{
  "encoder_inner_norm": false,
  "text_encoder_head_dim": 48,
  "adamw_lr_other_params": 0.00089
}
Rows from block 9 of the image encoder of a small contrastive image-text model, named by matrix and row number. Rows with one number belong to one neuron. Each number is 50 + 12 x the weight over its row's rms, rounded and kept within 0 to 99. All counts start at 0.
Before each neuron's rows are labels from the 100 images, of 14848, where the neuron reaches its highest value: "strongest on" is what is common among them. Only what is clearly more common there than usual is listed. The data: rendered scenes of coloured solids on a plain floor.
# fc1: MLP up (encoder.blocks.9.mlp.fc1.weight, 1536x384), inputs 231-307
# fc2: MLP down (encoder.blocks.9.mlp.fc2.weight, 384x1536, transposed), outputs 231-307

strongest on: blue object; purple object; count: five; pyramid
fc1.698:57 43 29 30 50 59 33 34 40 48 24 44 53 45 45 50 61 52 49 78 52 55 58 60 55 50 55 36 44 50 54 50 45 60 71 44 49 43 62 64 30 53 50 68 61 65 48 52 46 77 75 66 67 41 19 40 63 65 72 45 43 56 63 57 39 49 62 62 78 66 36 46 52 74 47 56 48
fc2.698:44 52 62 56 33 41 49 34 67 50 50 47 42 52 30 59 74 23 28 58 55 52 49 43 52 30 69 61 44 55 47 38 48 45 48 54 46 55 55 35 58 42 17 60 52 30 59 60 46 46 66 61 43 35 51 61 54 61 32 70 44 58 47 54 49 48 59 58 23 46 45 45 48 48 45 39 47

strongest on: count: five; green object; teal object; bumpy ball
fc1.318:44 70 52 52 73 44 48 81 33 69 46 64 27 50 60 52 46 45 49 66 74 44 48 68 46 37 43 67 46 63 47 34 37 48 72 43 39 55 45 44 39 48 54 52 36 59 43 66 35 47 41 39 60 64 59 57 51 47 59 63 41 46 56 54 51 59 67 48 41 49 42 51 54 58 41 53 38
fc2.318:49 32 43 56 27 36 57 32 51 40 61 52 68 50 65 55 58 37 40 43 48 51 43 45 48 44 63 44 54 56 42 54 37 40 60 48 36 45 17 44 49 49 26 47 40 39 33 42 59 40 45 60 31 49 37 69 44 71 64 55 43 44 45 29 54 48 46 53 37 39 52 59 39 63 54 52 53

strongest on: blue object; its colour: blue
fc1.49:46 57 43 43 60 50 63 38 56 38 67 38 66 45 62 40 72 38 48 70 47 53 46 29 53 49 78 58 41 44 52 41 53 40 71 47 51 36 47 51 66 73 74 55 18 25 48 51 47 39 32 63 63 45 49 50 50 78 45 52 41 46 66 58 47 55 60 67 43 37 55 54 55 59 44 58 53
fc2.49:54 58 67 43 55 62 58 53 73 48 52 63 32 64 56 63 38 34 53 50 55 57 63 34 66 53 67 72 28 51 54 22 46 56 49 50 50 35 37 36 47 52 46 67 42 46 72 31 25 54 50 36 34 61 54 58 48 57 41 31 56 34 44 44 32 65 45 59 48 39 49 58 48 76 40 65 38

strongest on: twisted bar; largest object: twisted bar
fc1.569:48 55 54 42 88 58 37 35 39 26 51 49 36 60 48 35 59 48 58 60 42 51 53 46 48 56 50 68 44 26 46 46 53 52 73 60 31 30 74 47 62 54 45 47 52 43 57 46 43 42 43 54 59 37 43 45 56 34 43 57 53 54 24 63 52 48 41 59 48 61 44 38 41 54 55 52 52
fc2.569:68 49 32 47 53 59 32 55 53 29 51 66 63 79 58 55 57 69 49 61 50 42 55 49 33 57 24 52 67 49 62 51 58 51 73 35 58 63 45 57 56 63 50 47 72 47 53 70 33 56 51 65 43 30 33 36 32 42 57 52 37 53 49 52 37 48 41 37 82 39 60 60 42 49 38 53 31

strongest on: count: five; teal object; blue object
fc1.589:62 56 39 61 55 44 36 28 54 38 52 57 57 43 46 45 55 53 70 45 66 41 52 40 49 55 48 45 42 57 62 62 37 62 69 34 36 68 64 34 58 45 42 48 56 54 46 44 59 60 45 50 61 58 48 53 25 38 59 51 46 52 52 38 48 38 36 62 67 75 29 50 49 61 38 56 32
fc2.589:67 45 54 71 56 45 53 61 12 37 65 45 60 73 46 52 59 44 38 39 56 49 73 59 44 28 43 64 48 50 68 41 55 73 62 80 32 39 62 48 67 44 43 41 57 66 54 45 56 48 55 58 73 50 45 42 48 59 58 41 54 57 62 48 42 55 62 62 32 63 42 51 45 54 34 61 37

strongest on: blue object; dodecahedron; egg; its colour: blue
fc1.75:45 34 44 64 39 65 28 84 56 42 42 51 54 47 38 45 61 55 51 52 56 55 45 21 44 55 77 52 60 53 41 47 43 53 20 81 68 62 36 45 46 64 58 44 45 54 62 43 49 42 37 35 59 44 46 54 54 48 77 34 51 58 79 56 36 58 45 35 30 49 35 59 53 58 48 64 43
fc2.75:38 25 25 72 67 38 46 45 51 51 45 22 41 55 39 46 22 58 20 44 70 40 62 34 35 74 70 44 38 55 45 62 49 56 48 71 49 58 44 57 54 46 87 49 33 52 53 36 49 33 44 42 35 44 46 49 42 45 58 51 68 58 74 39 50 38 34 61 37 47 31 64 69 24 49 42 46

strongest on: count: one
fc1.338:54 43 57 40 46 54 71 13 61 52 49 53 15 59 56 80 39 71 41 91 58 47 48 16 62 50 52 62 44 37 43 55 34 44 42 16 39 42 59 53 38 41 49 62 51 54 62 50 35 37 67 46 57 44 39 61 65 42 56 49 46 49 43 49 36 61 58 52 60 44 63 38 63 52 56 33 32
fc2.338:55 60 57 66 40 53 39 52 60 49 37 40 39 62 43 61 44 53 52 67 59 35 65 54 44 64 44 52 55 53 35 62 62 70 49 08 66 79 50 49 47 60 61 73 60 51 58 58 54 33 46 51 53 79 43 44 53 34 46 62 50 31 46 30 53 64 30 44 46 63 51 53 54 60 54 51 51

strongest on: blue object; octahedron; capsule; bowl
fc1.404:51 33 51 59 39 50 55 43 48 53 42 61 49 64 58 47 38 52 55 57 56 46 40 16 46 56 43 52 45 45 58 48 38 56 52 55 45 20 48 36 70 50 45 53 47 51 42 50 57 49 57 48 61 48 25 67 55 41 63 74 60 53 71 73 56 31 67 55 63 57 31 46 51 65 33 53 73
fc2.404:53 26 46 44 68 64 73 39 40 44 63 67 35 54 44 55 55 55 27 66 60 46 60 54 65 56 50 69 44 68 68 65 60 58 53 49 38 59 51 33 54 39 48 37 55 56 35 36 52 49 34 39 31 58 55 52 16 42 40 64 53 35 58 43 69 42 51 60 54 74 36 43 50 53 41 61 60

strongest on: count: five; brown object
fc1.678:67 41 29 40 35 49 47 62 34 37 57 58 33 51 48 38 31 53 50 56 37 35 65 30 63 60 50 48 53 49 67 35 54 48 50 57 41 51 40 41 54 36 46 42 57 51 54 60 58 56 66 54 45 51 38 71 46 61 54 78 52 34 69 32 51 57 57 46 40 48 45 52 68 31 50 36 58
fc2.678:69 33 31 39 53 50 43 54 45 44 33 56 34 41 51 43 68 74 51 46 57 50 62 49 51 57 62 48 70 52 22 60 41 46 55 52 28 49 27 48 56 50 49 69 44 65 55 60 45 58 44 47 49 50 54 55 52 43 47 60 50 75 70 44 32 62 58 48 40 72 50 72 64 42 57 54 50

strongest on: count: one
fc1.446:57 62 74 48 81 29 45 27 54 38 37 40 43 56 47 61 56 61 39 65 37 38 36 53 59 50 57 47 47 61 33 50 46 28 35 58 56 33 55 41 49 47 75 40 41 62 55 71 54 46 29 60 38 55 46 60 45 63 36 64 61 55 39 68 44 38 39 60 49 75 50 45 50 50 32 54 45
fc2.446:64 72 56 61 57 34 44 52 58 42 50 40 65 37 37 48 50 58 68 61 44 48 56 38 46 56 61 55 41 56 34 53 55 57 62 41 65 76 43 44 38 45 38 63 37 59 60 67 52 41 31 55 40 75 57 79 48 40 34 71 64 67 37 33 47 30 36 67 36 60 56 49 54 37 48 68 51

strongest on: count: five
fc1.349:38 35 30 45 65 51 43 47 29 75 50 64 50 64 46 46 32 43 50 58 48 63 33 48 61 52 45 57 46 62 64 42 59 37 34 49 47 56 55 65 56 30 33 62 66 38 36 39 46 59 72 70 41 61 55 45 33 69 66 48 53 40 68 32 42 55 58 61 56 46 78 46 63 57 63 50 57
fc2.349:52 50 40 37 38 59 55 25 43 47 61 69 59 60 53 39 75 58 59 34 62 61 26 50 43 46 36 54 64 54 54 47 32 42 49 60 23 37 55 58 30 45 39 59 48 67 56 49 42 63 55 50 50 59 58 66 47 47 50 36 52 46 56 49 36 47 36 46 33 50 49 48 88 48 65 65 47

strongest on: capsule; brown object; count: five; black object
fc1.435:48 54 63 38 77 37 40 43 51 49 44 33 44 51 53 58 46 40 62 39 57 41 51 50 58 47 49 57 66 52 47 66 57 46 57 44 66 50 53 51 41 40 33 48 50 59 62 63 70 36 59 61 47 67 49 44 63 53 46 54 53 57 24 66 55 32 52 73 42 60 45 77 66 31 49 56 52
fc2.435:64 67 74 41 37 43 65 60 49 30 53 58 38 28 56 41 54 61 56 56 60 55 50 64 55 74 63 56 54 43 35 51 50 52 60 53 51 58 41 73 47 47 61 66 61 37 76 33 26 46 43 23 60 50 60 52 49 41 38 44 48 39 42 53 57 31 61 22 65 39 41 50 42 49 45 60 73

strongest on: capsule; light from behind the scene; largest object: capsule
fc1.177:47 48 49 44 52 43 44 25 71 63 40 48 48 54 52 42 51 55 34 67 45 48 58 60 70 65 28 25 45 55 38 45 43 38 26 34 62 43 50 70 62 64 54 55 53 36 64 37 58 37 38 42 54 77 45 58 60 64 47 31 62 58 27 57 64 37 43 54 52 55 71 74 48 50 42 99 50
fc2.177:50 72 64 46 38 41 35 47 51 44 57 52 48 46 46 62 58 34 36 25 61 56 43 54 54 51 36 41 52 43 44 34 48 52 33 39 46 59 71 53 55 55 52 60 74 40 90 47 41 46 32 38 55 50 49 70 57 59 53 57 58 59 54 44 51 35 41 54 60 44 65 66 57 37 26 82 73

strongest on: twisted bar
fc1.342:66 43 64 47 54 40 65 49 34 34 53 58 28 72 56 50 50 45 45 64 43 54 62 32 38 47 49 54 51 62 48 25 42 55 40 30 31 50 37 48 35 36 38 35 44 78 31 51 60 37 54 43 50 50 40 50 45 57 61 50 53 53 46 65 41 36 44 39 19 35 51 49 29 68 40 51 45
fc2.342:49 38 46 51 72 57 49 38 56 46 51 40 46 45 25 44 44 47 37 46 55 40 38 33 23 47 46 50 67 57 45 50 54 41 55 41 54 55 45 25 49 49 57 62 39 38 40 67 44 43 50 48 37 27 51 50 73 44 59 49 51 42 40 39 51 45 47 56 58 55 39 47 54 57 66 57 50

strongest on: blue object; brown object; cone
fc1.170:40 31 58 53 64 60 35 25 55 47 56 45 22 58 46 41 31 36 39 32 46 37 41 19 66 43 48 56 43 84 55 69 48 59 41 34 45 44 53 37 31 43 29 53 34 50 60 58 62 58 63 49 58 61 40 43 56 38 65 62 48 69 51 55 31 64 48 50 52 40 52 62 52 53 53 76 46
fc2.170:23 31 60 29 35 52 37 60 30 55 60 64 68 53 63 54 47 37 51 42 42 72 53 48 71 63 55 49 54 65 48 68 40 64 39 21 62 45 68 66 43 42 35 67 54 30 50 47 49 53 36 63 45 31 40 49 34 28 57 55 52 60 44 48 61 40 47 41 41 68 51 43 42 56 72 65 56

strongest on: count: five
fc1.131:56 52 36 39 26 54 56 30 38 50 39 43 33 51 57 46 33 39 47 69 50 34 38 41 54 43 45 55 62 61 62 43 47 54 60 56 29 35 67 47 33 70 71 42 33 57 49 30 70 66 65 25 50 53 50 61 53 40 50 51 49 39 51 43 52 55 54 60 40 39 46 68 58 46 33 71 36
fc2.131:35 20 34 36 49 27 58 17 71 41 58 65 49 63 47 55 48 57 45 49 47 57 48 66 64 32 48 33 77 57 40 62 42 44 67 60 44 60 30 58 40 66 43 63 45 49 49 32 58 50 43 47 47 62 48 46 40 43 55 55 57 45 54 34 52 43 38 70 31 30 45 45 69 45 56 37 78

strongest on: twisted bar; tube; cylinder
fc1.40:54 61 50 52 39 62 58 50 60 50 41 38 44 37 69 59 45 60 57 52 49 37 34 50 46 57 36 49 56 55 45 44 72 36 47 39 50 43 45 45 72 46 64 58 50 28 47 61 31 47 23 55 56 35 45 46 48 46 46 36 42 57 30 44 44 58 39 64 30 55 63 40 60 50 42 32 42
fc2.40:49 47 48 54 54 52 61 32 49 39 53 33 45 59 64 57 60 67 59 38 36 42 44 31 66 30 71 65 39 38 64 40 47 45 51 41 67 48 57 49 58 52 25 49 47 31 39 46 45 56 37 47 57 35 49 49 36 43 64 42 44 63 70 45 59 50 53 67 80 92 51 51 46 49 46 55 44

strongest on: blue object; dodecahedron; bowl; largest object: dodecahedron
fc1.552:32 52 56 25 77 52 48 50 33 50 49 56 53 52 30 60 40 60 63 37 55 73 46 46 25 54 32 30 24 67 60 51 61 37 53 66 41 53 58 42 32 35 70 41 50 68 42 41 60 54 57 38 40 41 60 37 54 46 33 64 37 46 55 69 37 50 77 54 50 68 45 38 57 47 48 36 52
fc2.552:60 79 49 48 59 54 65 49 79 18 46 43 42 44 59 59 51 45 70 52 49 62 57 46 33 41 45 26 38 29 21 28 69 35 70 56 48 56 41 42 40 64 57 31 51 56 54 42 54 70 46 41 55 38 34 48 37 50 54 64 49 43 49 42 66 66 58 58 61 33 35 52 64 43 54 38 42

strongest on: count: one; cog
fc1.720:44 67 64 56 41 32 49 65 66 40 62 62 42 39 36 60 41 34 46 84 44 63 45 51 31 31 62 75 49 31 46 68 56 47 21 20 31 52 53 33 48 52 53 53 23 43 46 32 49 48 45 24 38 40 61 32 65 49 26 39 53 43 43 66 37 40 39 43 46 55 44 53 35 66 46 64 39
fc2.720:44 68 66 49 64 53 70 31 62 54 56 47 41 43 65 42 54 53 78 59 47 44 43 59 38 44 49 43 52 31 30 55 37 39 41 55 46 58 49 26 55 53 60 51 52 56 60 26 68 48 25 22 28 51 44 43 66 55 49 63 52 44 65 63 42 39 47 31 41 37 34 56 60 28 53 49 44